From a checkpoint of a small CTC image transcriber: widths [64, 128, 256], 6.4 epochs.
Rows from block 9 of a small CTC image transcriber, named by matrix and row number. Rows with one number belong to one channel. Each number is 500 + 25 x the weight over its row's rms, rounded and kept within 0 to 999. All counts start at 0. Numbers have three digits each. After the name is the row's rms in percent of the matrix's.
After each channel's rows are labels from the 100 images, of 14976, where the channel reaches its highest value: "responds to" is what is common among them. Only what is clearly more common there than usual is listed. The data: short English words printed on busy colour backdrops.
# convs1: grouped (16 groups) 3x3 conv (model.blocks.9.convs.1.weight, 128x8x3x3), inputs within the group 0-7, a 3x3 kernel for each
# convs2: expand pointwise conv (model.blocks.9.convs.2.weight, 128x128x1x1, transposed), outputs 0-42

convs1.57 101:523499516485490500517495518500491492518475496525489495494524484500519482535502471503501478523505473496512514481508463474510491500506486516505468500504504501509495522505577523394511494505565486509528499473464461528557
convs2.57 079:499482515541523512491473483517524471505492515529533520553501523581504490509526485505506511472535481536471472496467504477488499495
responds to: the letter l; the letter e; the letter h; the letter p

convs1.67 118:481498476481511505502492499563517581469409478482541509523502516487489500486504492471499487513518491513507491512465519467498476507504498495499486531515493504493492545492546499435484479506486485497473492543507510494483
convs2.67 104:528507503508535482518507483482516516514527484518472506507461479471491531498500515478531487480481514477525466498486494492500493532
responds to: the letter e; the letter p

convs1.15 102:512504480479533494512493484486503504530483495459483482485484499508479517495502517490473503498522518512485502526523526460417477576491516527514497459508499488507509474478514494466506519468481502495568516429524506506515
convs2.15 081:456457479523568484528462501514490485543506513460557539536481538503506502510482509486496562474532515501485505495494494484511510467
responds to: the letter l

convs1.105 097:500483491498550460500542509537502521517455501515510503436475528480515546507485472462498477499475506467518526506480458499498510517482521486459451479496510488500471535528466527482529524521454472517513503474493512527494
convs2.105 096:516502526509504505491447515465516490488505496537458496530536535517508486510503526503482525502498498466507549517498504539486480473
responds to: the letter s

convs1.19 094:479507540485483505456529514495537496491510467492536489516531542508425521560485528515508503504466533528467483489489477518502507504513490483510496498482503467530492559488498525472517546495505536495512499469525532471491
convs2.19 101:485483515525528483522502481532513493503504472466495533519453491525494507497519514524502509475539494515495530502497493510501493488
responds to: the letter l; the letter m; the letter u

convs1.38 117:513515480496485519546490493484506508515451536476494494467499514513539436489490515515523502532422519554480493505503497486491503492511518503488521470509547504485477505497514510510490479488475484497517531550427475482515
convs2.38 093:490424497511481484527495515536506513495519461498468441465502486502485498491474493496460499474500543482506548510497517488547495468
responds to: the letter l; the letter i; the letter k; the letter h

convs1.36 102:579509501501448484545523486461467476530542479451489462505484497513464506487477527554520495495478509465482502499534509485474479481488535476496488512507488537506499488510515469497518513455545493504483492503487475511503
convs2.36 108:474479477520502521515503525536550505518554488524547507518493498506482490524484496542486474494503480495472474475495470492503481500
responds to: the letter l

convs1.76 096:508488474534477454476506537460509466497450512547525533450502531480505519494519488504486458449483501500512538526520487490494504484500529522506535473514503491497484515489446480481495487510550467470492490542505469475502
convs2.76 104:521497487493469508497472496499482489478486502511475462509565515485509484483484448491482481539520500519505501483478510484473462528
responds to: the letter e; the letter w

convs1.27 104:450499501520433502585519496471489509482526500457478492486502504501463475513479513518518521479485500510482487448468523510505510568513472531527504467513514448493494484491499526497489460489514521509488502503504479496496
convs2.27 098:498462489502521501495511509480530504518532503502493519525501504484413425533520505542494544469499516510492532484552498514518475525
responds to: the letter s; the letter k; the letter h

convs1.110 108:489501512480539494473502450525489483470434475511525495458479475502518512467508506515513515456492489477502486530513516501498470484490500474502501517510494476510507499524513528450510486515481508531480425492540556503446
convs2.110 087:497455483516516515508508475479504514496453504476488459533500489495493523484516504447481481518512492475474517496478493488497478516
responds to: the letter e; the letter u; the letter c

convs1.85 096:523486484501495491484514478518518479524434481516529484490472509509483479510525504481485512509506528481467480492449482503508520483500514455481451522517496472527465467548495462498517432524535512512477453499467520525480
convs2.85 105:470485481505472542494484525477488519523502485521496519490518526525525499509508430512506546556513505498505495530495500502541493503
responds to: the letter e

convs1.31 114:578545490415411499540526516480473491478549520482497487508500493503489480506498491499508495497490504513468509485503498464462491542524503509499512483527493504515489461484498505522488469512487493496497508516484509487496
convs2.31 083:515490442503499518490505542464547527512524499507498536545524500488482452482482498524522503458489505482508487496533486491559491515
responds to: the letter s; the letter e

convs1.56 111:497508470511537471501503481486470536554494448483526462474489517477480518514566495511493474468526501525479504455491519471494523518504485499484510505525456496503479553484481512519453449464523487484529501491497495522495
convs2.56 089:508502496514491515496481471512485505525440489472487515492492491470531517488545487517512558516514489527442433491475489497557503499
responds to: the letter e; the letter u

convs1.96 089:491494451464525457463463458513483490492517502505501522470519490508495429486514513500499469537531463498478477491467525511499494469499483491505505527469522483488487512521508475418529508507518489534494486445495496488507
convs2.96 100:519493502488467462483513512460517468528478473483474473508559477497473472492491476505504510474523487489530465541518461535506436486
responds to: the letter s

convs1.51 100:476512482504459467554495557496502528494526466491511464498497469486454502533488531468487481503552501495505430522516474473489488484476499473473462506490504492518550498503478518547506483506453482522491505505504502491514
convs2.51 095:498519476551489537500521437506450513514506491530486510495552506460502510518506491453508504537519512483488455537503504501477464476
responds to: the letter o